config = dict(
    encoder_arch='gmlp',
    model='audio captioner',
    dataset='synthetic speech, music and everyday sounds put through simulated rooms and audio effects',
    train_examples=39062,
    time_shift_ms=100,
    n_mels=64,
    hop_length=320,
    input='log_mel',
    spec_augment=False,
    win_length=400,
    tokenizer='word',
    vocab_size=36,
    encoder_norm='layernorm',
    encoder_mlp_ratio=2.67,
    encoder_drop_path=0.05,
    encoder_patch_size=[8, 8],
    encoder_conv_stem=False,
    encoder_layers=10,
    encoder_width=128,
    fusion='cross_attention',
    decoder_width=256,
    decoder_layers=6,
    decoder_norm='layernorm',
    decoder_norm_position='pre',
    decoder_activation='gelu',
    decoder_mlp_ratio=2,
    decoder_head_dim=64,
    decoder_fused_qkv=False,
    decoder_bias='all',
    decoder_qk_norm=True,
    decoder_layer_scale_init=0.1,
    decoder_parallel_block=False,
    decoder_inner_norm=True,
    decoder_positions='learned',
    decoder_cross_attention_every=1,
    decoder_tie_embeddings=False,
    residual_init='none',
    optimizer='muon',
    muon_scale='original',
    lr=0.032,
    momentum=0.95,
    nesterov=True,
    orthogonalizer='newton_schulz_5',
    adamw_lr_other_params=0.0012,
    steps=15100,
    batch_size=128,
    epochs=49.5,
    lr_schedule='cosine',
    final_lr_fraction=0.01,
    warmup_steps=3020,
    weight_decay=0.02,
    adamw_weight_decay_other_params=0.01,
)
Rows from block 5 of the audio encoder of a small audio captioner, named by matrix and row number. Rows with one number belong to one neuron. Each number is 500 + 40 x the weight over its row's rms, rounded and kept within 0 to 999. All counts start at 0. Numbers have three digits each.
After each neuron's rows are labels from the 100 clips, of 14976, where the neuron reaches its largest size: "strongest on" is what is common among them; "band" is the frequency band that holds the peak. Only what is clearly more common there than usual is listed. The data: synthetic speech, music and everyday sounds put through simulated rooms and audio effects.
# u: gMLP up (value half) (encoder.blocks.5.mixer.u.weight, 160x128), inputs 86-127
# v: gMLP up (gate half) (encoder.blocks.5.mixer.v.weight, 160x128), inputs 86-127
# out: gMLP down (encoder.blocks.5.mixer.out.weight, 128x160, transposed), outputs 86-127

u.59:484446444522491437462437509503458491546548513584521533521483511506521483502499526547502462455516508533507533467503549529500396
v.59:528522482509535520581450490455557481507492501496466486479565472511441486511526443448546531491451496489492506478457555518473529
out.59:484493556424512500470568435486542501508509535581447474564480474499580511435477571581537503502455530521495551486491569539450443
strongest on: long reverberation; reverberation time: 0.6 to 1.2 s
band: 4000 to 8000 Hz

u.137:517535541562440496528490477474479553524480487497515536492513476494403496476524497524581530505546453551532480500552456517544552
v.137:511527546472487509461519482449509517593413447514509466438504439475472443524535516539478504619483470489497533504448506519516514
out.137:531480484557500434489431517471508475466481517472439507536567438466461495512467562503523456547502524474465493537476460497545543
strongest on: telephone band; drums
band: 0 to 250 Hz

u.147:511530483510485524518430452561514556581567508514471460493535507517437572583532539426474508434479473497452420420501475512505443
v.147:521474524546494462473535520486546503576549548509456500477499452493519496487508470486618494462543506445525487530450542563538529
out.147:484532503440501411428503506551554540525539457505469480487494525507470519489488492512518530466524456498540445437512485499497448
strongest on: far
band: 4000 to 8000 Hz

u.79:519515424475476464522456514450527531482503504474470473489502534531554515465455448532507491532546498493463502453542501501510550
v.79:609393552485460509537483483433510503487534532490524447521496523444523516538546528503448551529466478512514540499460509521531448
out.79:463508524580520481542487479422439541506506458518519535516521474475495491432473465546568473538490524484501529531566507469449515
strongest on: far; drums
band: 4000 to 8000 Hz

u.102:490504494417446525471602489491497562521542588498529547510487503531454531547461504502510570431511473492502503518484405499547521
v.102:529461531490509484470506464483529552553555531478521500475477514510469471511468527438517552446475495478506470466526530494532549
out.102:532572487526531542513451549435386522542497529402493477533487495479466473527473529419456576445496498439496510523446495447460494
strongest on: bit reduction; dropouts
band: 4000 to 8000 Hz

u.121:530534515452509455513540558441487436452518550487551526475507506460452426440583552466550450504515521503502450533495441545502468
v.121:504483472474506503448475473494502445443500481504550511523407564490458562469486454422480538494524472400547478463558520434530531
out.121:488517508524593507522453424499401531581517514505525538390502467451499502483498507428474462468499503589481435423527518473522486
strongest on: speech; bit reduction
band: 2000 to 4000 Hz

u.2:452465463438478515514498541566496461447490500559486430458417567478517476481447473495477528483553460479516519485446496490463568
v.2:568525476488514544525540497485487421506546405528454508563555482527586593503459502511484474463593510541503539469516486468500522
out.2:481513440514484417520469568446566412483571457510498512550414548519530535431476467422508498582488505567511539470529536487476478
strongest on: dropouts
band: 0 to 250 Hz; 250 to 500 Hz

u.129:539513491475420503516491508524479483500596496516430574508602451447457573584538503478566478525538529550438485474502471529477558
v.129:505543485529492581560411528512497449495534521506513564476544484463523485576534513480491513461427527403431571490491441589499479
out.129:511450508516444591494495485584456561549486491461510474478447513528473563478507506467485525488475581462519479532408526488519516
strongest on: wah
band: 250 to 500 Hz; 500 to 1000 Hz

u.74:484447459507479475482543457465484559582520566516542526487585486518511484484487498553568479480533519491515520501555508451504526
v.74:574491497438514423490531500530435530494472541508513514500476482478443561455521568503475532541544509550538557538490436575510458
out.74:511468557518513478491530477532589417471518475409559556476490531475491562492461495504460489530614522505498578532506538441506557
strongest on: everyday sound
band: 0 to 250 Hz

u.156:470514473553449478483445446568537468569451558457515471508524484491471549471426467470502504491476570575522536508426486488511501
v.156:505478492504496541542565477501439535464522578518449512504584483412512426581487487477533415490500500534507487512494492547513494
out.156:506543524415503486460489474511555509418538511537501537494469535508512516451462465548491576528520525488452508498475514465519585
strongest on: distance: near
band: 4000 to 8000 Hz

u.52:450504475506471519440438459490482403479462464542480479518467433506446533436588507518515464532447518533494443460434466437434511
v.52:499468541481466548506547525464494442485480467484466546502445479472459448521453499476583485429464552511565479585522417504493476
out.52:530525488552491539489535504472463428508494551489463506462468562551481426456524515445537525509525542448481529575494516533482507
strongest on: reversed
band: 250 to 500 Hz

u.139:483522441454495458446498447473518498414586533512448505543564508522485491478521576553519517533583485482434477547488515520475541
v.139:535456595544524457528483514520481482546521500510510536548477450511502484495548444425506585464477470467506488512513500491501572
out.139:542528493548559464475459554467478566450424476517423598496483494514513510512461502549444509440444517500433540449454519514537539
strongest on: speech
band: 0 to 250 Hz

u.127:445464475447473553469510479500545540549540497473464505476428555470516474477469470461457517529557511548467451528498446413550493
v.127:513525518464519463530457533506556504478486436543507411444486477546519441545554470524494482479432472468485515521548476497472571
out.127:436480483480540425487536470535560596448482523563484572500513546533566387510382464513512512528496530496503561560467509517508482
strongest on: dropouts; band
band: 0 to 250 Hz

u.105:507516460581457529470579584525598526434483527493475565588515523500505446481546491508458499535488487501489439457554537496463487
v.105:515451447468475367485493466573493499503547494518506514463531520551547502457522549514546454479553417531439569549516477495550466
out.105:410521474488438510513582536460489517485534472530528423475508455476451458514479640525457543483616499554506536468489520493440482
strongest on: everyday sound
band: 2000 to 4000 Hz

u.5:513506519534395441475502481456427594437515481488537520433521533448542495528540500557552472510506550518537512509467501418496503
v.5:495480422533532496517507474505446474487566500460493549528477443529481461497466514497520539470441521447442454494488536525512414
out.5:536472484488478497553513540499468516460477452512479555475569525510539515529482512617466392439452454513531576466455567453470506
strongest on: short reverberation; drums; reverberation time: 0.15 to 0.3 s
band: 0 to 250 Hz

u.146:452593468487508498496526569516514469587519456466437494424513503444522522513452479515463485529469523493560505470496536555467495
v.146:540544492455476573487501519508560455507498533530469489519567452541481508496443466499508537449507546463519530511456542548486494
out.146:497485568449542510558594494510460541446506558462498532519463388525493466501517502468486481464494561363529476517455516508446531
strongest on: reverberation time: 1.2 to 2.4 s
band: 0 to 250 Hz

u.45:539529552546517487473492503513459519424475505577437516489540455479466502418531535463543424404484523457501506478456508493553516
v.45:508480561449458523532450521396522484444433415469517487491499485554502452549504535452480495492552481523559483477441455583519516
out.45:507589472530531487465530483459548543461495504485509524534506537486448563479444498510458524511523504497500480405559470520564524
strongest on: everyday sound
band: 2000 to 4000 Hz

u.86:506446496481523501564540510521399527574480532499501458504475504524396494563527567501520470455510459478526498425550514491524441
v.86:453524418481490525584505517521587496572550540503418485417526448496511509541528493536542472440496503460507551461491591553496482
out.86:506506488531487500417505474547577522494467472579544463451528504486466472532515462506504493559479486539528476466505528522526449
strongest on: long reverberation; far; reverberation time: 1.2 to 2.4 s
band: 4000 to 8000 Hz

u.85:539478509438484438575492451495529467451479528512451512507516517485532579547577532457544463510472536501481439525553530446486522
v.85:442433538535489500461498556457513492484493466545562498528474487410485581442464462468472441552459481482498399490556478576562526
out.85:496440670518490456549570479450494468481572480535419450480481503562468476491536479533532515502511498456531474491487501505520483
strongest on: band
band: 250 to 500 Hz

u.47:450550508470378493486528544463506501603469546417566428491491494495502483539489504553463470424498477541491442439532442514543457
v.47:480566516507472510503488421442490481448526642507556548489508514542564465462548434445447522494525455514485589547481490526472484
out.47:496486490483474510522455480526496467504536599525555493429494490517520430503524543421445427471517512495461456479502551492574503
strongest on: ring modulation
band: 4000 to 8000 Hz; 0 to 250 Hz

u.158:514498570508529485521459486451490443519510535465468471492506445520482551545527503465516516482503528473475487476473494457424547
v.158:536450547556519474442510550459518504489471484505479555499486477535545529519487549528544515512447545447512574471482530420484466
out.158:530466417577442513549478492507422569570491479570564463511521529496460549445459504487505494411471527499469499441527523600460496
strongest on: drums; dry
band: 0 to 250 Hz

u.37:499451498473523471501503436514547543468540502512513474514533496419461462522429495429528460477539482470485530492506530607513519
v.37:485424492527526544541418499471540504480536490485511544466495577483519471553422457476510558535475490549510437488452501508448523
out.37:485432507564514459507458466531543470440444481489541475503495469477518529544489458563540489569486421494516501537463450511603454
strongest on: telephone band
band: 0 to 250 Hz

u.6:464430442421503560506505429482554494553460471464504469511489504488547474521612496537445529574527490454460458466507534487610505
v.6:543477523619497509441511510470492519499538506465545549481471479452486482532470519602491538412463524535519472503504462487578581
out.6:442453469520492514522510491456480463511468479447561432457539470467479448449498550544546478590493524562512445511511519473506390
strongest on: long reverberation; speech; reverberation time: 1.2 to 2.4 s
band: 4000 to 8000 Hz

u.155:427443407517526533515462422521487557496462471525510545535476416528521506443512595421476528492532527531531455490511509505476508
v.155:541529545547395490564439537462564498450443477449468525416494522503389502530527492554559538550489482496488500524447457525540573
out.155:508566524482513518504532525449501432538458477448471513483500519558498565521467409499510550502569477481506493475468435430495463
strongest on: short reverberation; reverberation time: 0.15 to 0.3 s
band: 4000 to 8000 Hz

u.8:500454488486511552493480444539515595456517470530495495487458541497408509479565549522489526477511527502488551500497504543522520
v.8:462507496540458562569557558486496463515511494561399549440535486470488552490463501445509569474485521478502490425501494521510568
out.8:510542582481422447443484514471575519507466536524442485447481540483562425519470523443533467530510527451508507561489449518382571
strongest on: telephone band; band
band: 0 to 250 Hz

u.4:534458463448530536492562496459580523447510530552535493505432452396448415504487491563497525491524498472479467530466479494631482
v.4:516484546461469566559504516403517485465467525505485492515535520495486453545452470570471559498521565435528513546480480531497567
out.4:468520512566519452453590425517465471486526487552496495445514469531506511476477502472536499515511508520451509495497565450486510
strongest on: drums; tremolo
band: 4000 to 8000 Hz

u.57:505474474458485539462462488478544438483446520453449499519473551464548511439526523492546533480574419535568452477556457471515507
v.57:479447449472489539528492488577451561529554444514438386489508479555500514514509516534516413530590462507487457540502488421473510
out.57:483489440505502574551497533481532480393585507462481497534498501466444542544517451505475389563507530497521403486452443488439498
strongest on: wah; number of effects: 3 or more; dropouts
band: 250 to 500 Hz

u.101:436505506549530527484556462527433545478464444451526475482539475476485452529503539587496523479525523501483567407545414521431493
v.101:502492437578448530479491467508494458519472519523550465534422505536508509611452447544541476486509530543556529532463472429535479
out.101:494541501511598500536509422507586494486514429538505454554506457518523452505449515534483488508401513511510447583458540486486480
strongest on: distance: near; telephone band
band: 0 to 250 Hz

u.71:484516470553535483470511535503439452469504486501412520422508506493433540508441512470423580407507430541591482531559506454524482
v.71:508435457478466542526494512603528519495484514370463507540460502461472491505467492476468476549519527532552535456523558539486444
out.71:438391506465482464552501511501490552488491487524487412502512496476553462419518471527502514548519515577477553524469538538563489
strongest on: everyday sound
band: 0 to 250 Hz

u.120:377553516486412476547509565545607522517468554480524543477519474488490464484440530485496506480435546483452477484473456449613539
v.120:506543470558460525482508456479526498554535410487533522495482476493487535485570495507481590508465542518519541556505470512440519
out.120:455467502516465494429552503473477481488556476444454514449503455567605432505545572465470488494448469472487520465514451549506440
strongest on: reversed
band: 2000 to 4000 Hz

u.148:497581446521495503557550480507530558449469427515477534482490477483484476560445519458463572510480559494468520603559466523522519
v.148:472500420497506460541519497517437484474508453507476468483501508471535467490572499563569479473519423523562514542520358470527493
out.148:505472548507594492501473455514553556456506487514540545457445491460454473426467480541584564545566434501470483540510540465483516
strongest on: everyday sound
band: 0 to 250 Hz

u.60:490458518536485571544434498489527498470441438464456546525524527470531472469509408482509504473558557595566482432480483511546456
v.60:466456541495513477491436464428501495450502464452572518522500472486526552457482479513469448423595534508548537449425453517527449
out.60:467454457492509508587502633535541502532477475485582477502590435555496465546477451497458542558464435494492515468530547484477525
strongest on: wah; band
band: 250 to 500 Hz

u.29:598518505547453453582472464483509487517493457457445522538539514420445509503540500538546409491448532496523537518517418515520531
v.29:492503491484541506508553507494607446595478491500542537463412510496465464525493459465539505430455525514456559499535623442527518
out.29:495488457484476479519471535460440479552473545519483563523446483516489549493436512553473514468535512500555488515514436523539508
strongest on: distance: far; speech; wah
band: 4000 to 8000 Hz

u.63:452495529476498479481457514565547491494508449480528468519429452424514516443489509551481555491448481504527529465546578407533546
v.63:544526505564469479524502529440453507469458531442501494491490435499565489505509557496484523513464418510448533458544533505466463
out.63:511479468434509463513531546447485498526488471462528488492502517537537532582525508539485500537480455457416487492600491508506498
strongest on: band
band: 250 to 500 Hz

u.126:483468527520500528445498474492478514558514528452605507483478514496456447504437485532578528516575510521491491488485467442538531
v.126:460462504468522481516489507528631601551506505465494526540485511549512515488414469427495432472490491542483516524608515450526453
out.126:444456501571484532548515413477537558555454518541517576455493460391508511495396447480521515521547420488485449510502496515486497
strongest on: dropouts; band
band: 0 to 250 Hz

u.124:514493435456552515538442479530476527446579586444505471527490458460467492465481558542547418545539404559449490521460537474561555
v.124:563511475565453557486503490471510403539471509544468454405468477486477482496463499524481549465498543467479506450488520538553496
out.124:453534493555443519534444529532486394484507551533482454516482548573556512578513516539492451501474544446527587438505459523487532
strongest on: speech; bit reduction
band: 4000 to 8000 Hz

u.28:526506474462470530519465496419474451497514525532543426580485445496553549485580443502554566516542550459499525500447419495504458
v.28:506487528561484508568511495470565472479510466491458499471524535525479481632529497521504500493440508537498475518481523532529477
out.28:533446456519491458467527471439489389517482461544487524499483469470466496497456511575543537456492498468542550513558520440497467
strongest on: chorus
band: 0 to 250 Hz

u.7:586535523454509550479440416521450476572519514509547509593507505474526512503441467507530541535496480578406536468503479521467521
v.7:494452499517489444461480490538507467445515557473526549535512498436533500523537530463572509489431518489544513582564490465466402
out.7:512525538511559521488467440513515534464536541457539479494470521488508517466450499527482579543469456523517472479528530529478465
strongest on: drums; reversed
band: 4000 to 8000 Hz

u.97:561485528474419524575471471437480492514490516407422485515488510564536544501505530446557543472519543599479562471583527510509502
v.97:525515528502429500395471493445441490537487434537492513502484528496590497537452458451492443502513465420526483502523508494458500
out.97:398486558473563461492460516430407499533511487477437521495502485566505553506556486562494567442550509505478564463535478492497494
strongest on: band
band: 4000 to 8000 Hz; 0 to 250 Hz

u.106:464449525524437474494548510507447517523580507498520531522526452518512509422466495535517564437479593500558523489516476503525439
v.106:473525491503499448468542464499497537472505476456531415458543469464416449435515541501520532473583458493506517589551478554467540
out.106:528580476477496535528505492480539466466473440570478529500465483525466475423496405560494460521544499550461533585445466526540530
strongest on: distance: near; drums; tremolo
band: 4000 to 8000 Hz

u.93:498508524480495527606536484444407522445532569527537498515487437545417534547515575527533491459447475493481506460548541521547500
v.93:516469489459481499438481460507493412526502505505495505546508498515438554514497489494465577525518462509396480540465443500518526
out.93:452559449511479498594453531451405473505521474601417517497449561451473445482556540444527556500456479521492537570532563443499462
strongest on: bit reduction; number of effects: 3 or more
band: 4000 to 8000 Hz

u.87:504469475480488503561517599509455547572493480519513503532388434531513488494456521486591475457443482551493517414441547472512487
v.87:479508483489496505512499389450499460462503477533467513540426548499566487519513497513458495530482542477554529538514532489502485
out.87:554495486461491509474468522501512523488541500458506518387561456486495532506438469483500499532501406474462545418510447568438490
strongest on: far; drums
band: 4000 to 8000 Hz

u.10:414513466554487503571464425508525456484534468489509568517529543549518558447513442428455509450484542522507480446497473525535515
v.10:512495447480474526473487511537466520569541523589502435502448445497549561479432478510501446473481550502495545562504517473471437
out.10:408540511511486497421463474567514555441515513479503505586569475394489490428517538462465492538463557514512478430505502534497483
strongest on: speech
band: 250 to 500 Hz

u.144:470513490462465507520505451549547571521527487603464489449536496501529527496553439560491513477462483561415504521494512567541524
v.144:510418479479519514474595546537551493520515521463512495459454449497516521463530514578513534507479431540543540501531539532506504
out.144:490465538476559520541522504511500449494460561491473451508554501488470494396480588525504491612543489480518526498531557501515531
strongest on: echo
band: 0 to 250 Hz

u.80:407558468495517485467499563547550562446505468483529506544466582532447452448506487479454483504534519549486509446512461432491516
v.80:463414485569515487461536529560535535509497404525452505524517488502477524476511542463518522469484499554545550534421416485526512
out.80:507555555582438549470511486533508491539518512487467558481458530532519559549473454463513537503511441549469486463510451442474482
strongest on: speech; reverberation time: 1.2 to 2.4 s; distortion
band: 2000 to 4000 Hz

u.68:568507511514459501489461434510505460452495550476434525459463548452538524472497523440405513573581489446518470515478538401447477
v.68:554473414555500457450479475434461466572475473486574567471503474489576493479511536450482472447483549502493540481522481457537552
out.68:500524524504513513530435498506561482465489480534483467498531596503518490541524474544426511565554468414487459444537479509474594
strongest on: long reverberation; speech
band: 250 to 500 Hz; 0 to 250 Hz

u.66:438523477518518428587550477431503486462504476518488506496512505442486508421444553479537438549586516527447500472515515464474522
v.66:562507547486549509457534390514570463503480428425531461504500518537508464508566462429521553466493575432545450472503558542544501
out.66:490477522466574464481493483507469484546529496459543529472541481529531450502546387457512531431443515470497596482476474462523464
strongest on: speech; reversed; distortion
band: 2000 to 4000 Hz

u.20:497529412483516448460509544560510509503566503592564482454518409473476441514523541530492556525481499487502550497522562526457441
v.20:527543465439484545496495485509443441502507539438582468500520508558452564532440557530425523457535473492552424451505574508474427
out.20:477444475477511511480529591514463562471476457503470508509481517505529529501528467523441512511525523505440527524472523488527457
strongest on: everyday sound
band: 0 to 250 Hz

u.112:523472510488488466530506578518499500495504512500471596577455490441613581377555484546492516538454520461461490506519503440464551
v.112:498495460495470556469505533547505480512558462506423421531446538539505447542495552525538518479509460484446511526492532455547547
out.112:514499442377493544482537450537549517496449533486539560596487479495511469497424559443552424556513528451487503562433509537509477
strongest on: speech
band: 250 to 500 Hz

u.0:484480469435523476464470472547473532449472498508532444602510536508532533550487417488496474517501460496521487478540489538476442
v.0:443477570542557486552507515446580577504461466534556532452531549494473533494553527534538513587473541531554421483445492554491470
out.0:479452549499503524502527489585455495467492527514504491390449524473492494462513525527470515510488511467503531534588465475512466
strongest on: source: band; bit reduction
band: 250 to 500 Hz

u.141:507581550510569500519481471450558419478555542513577478514501525512523494477494451442518553400539463510514455538543437453541475
v.141:498526598461526456478496469462527467506483509606524517525554464460477459488502502489402510423434480484530513562465534462503470
out.141:482530577536515487451571483451509514529511516527466455538494566435486513470527507464458533518494483552464473555490526533534533
strongest on: distortion
band: 0 to 250 Hz; 250 to 500 Hz

u.42:521559504468493470509502561554508501480525538474577501487549485467526456551522486438496560422465449559517507527536414525538424
v.42:504531545517503542537529540534579457552488495497517448444537436459565527586469419447501563471513505523454473560571436488568431
out.42:486427498458464540505501505462489458447443524499503492560453598500484488509575503527529466502479527518454447477485576506507542
strongest on: distortion; speech
band: 0 to 250 Hz

u.123:521583466533529467456533571484460512512508556424499532426478513501537546511530538502519456516522571487558490560438497547457487
v.123:528505601465468531544418515440472509551481523508555474423497461547495487541482506522510501564487565443530601485526551504523534
out.123:487489463564549490482498505520579465520449544388575434499517454520493507556521485498542421487529470434531475473563528471551520
strongest on: number of effects: 0
band: 0 to 250 Hz

u.41:438490493473413503491438442380497514526480508468529551533510478526524425563531513523513497488554453469538502570559546483511556
v.41:486444454471508510575525489546498543619573443468489532526545484577530501541505575465490484518478513494494570469515493486467477
out.41:542481473496447525493485502583546616459495523477493513563527448537513551520480505400523463492572523498493456504518524424443445
strongest on: dropouts
band: 0 to 250 Hz

u.94:538593491530474439439501464495525574481421523490551530475539541521543542551521547469461435564448530552445444485543563511466535
v.94:590481471497471460481520494481569490457465495559535484544442508485468465610452425456531502459513510452527512467469490474449550
out.94:509459421495508535513474530436472436465554509496431585546540482533515502464609514522572523463522480480495536487434432498523413
strongest on: ring modulation
band: 0 to 250 Hz

u.84:522484420506533457506521462521480515528590496488488525496552492525465436504492486508505534540500589524438509500515504522568583
v.84:484517480451447449495514572505471485499520532533559461495565565444570571514489469556442546495477523552485532511466450524503473
out.84:515498474530507491459549481494544538448486501519468473384522498479488614532490479510481520506492483478471534593518502433510460
strongest on: tremolo; reversed
band: 0 to 250 Hz

u.128:532492493522512491582449481449512486501616487552454501479456473485495497492469499478452508510589478469499487534531489469441534
v.128:510501461547485556487539494481441450447500493514497477540467536566477469560482504512539501535506484497461477504532492483454550
out.128:498508442520518511505502414486466536430470522511506464529484527508504483506432532456513506584476520542575414554547496492556484
strongest on: wah; dry
band: 2000 to 4000 Hz

u.142:556464512446545463525450452486507472488463508505482512491526543451573479467534481464427486512522482504543473438570438541470476
v.142:497436531476574574476565486550531504481452412469476498542497526583495495413474487521468483500510511554528504442560463465473475
out.142:533518517584461468547472523535514489446490521525478477472491491517490498498437424527507507405525419540475527517527572455497459
strongest on: wah
band: 2000 to 4000 Hz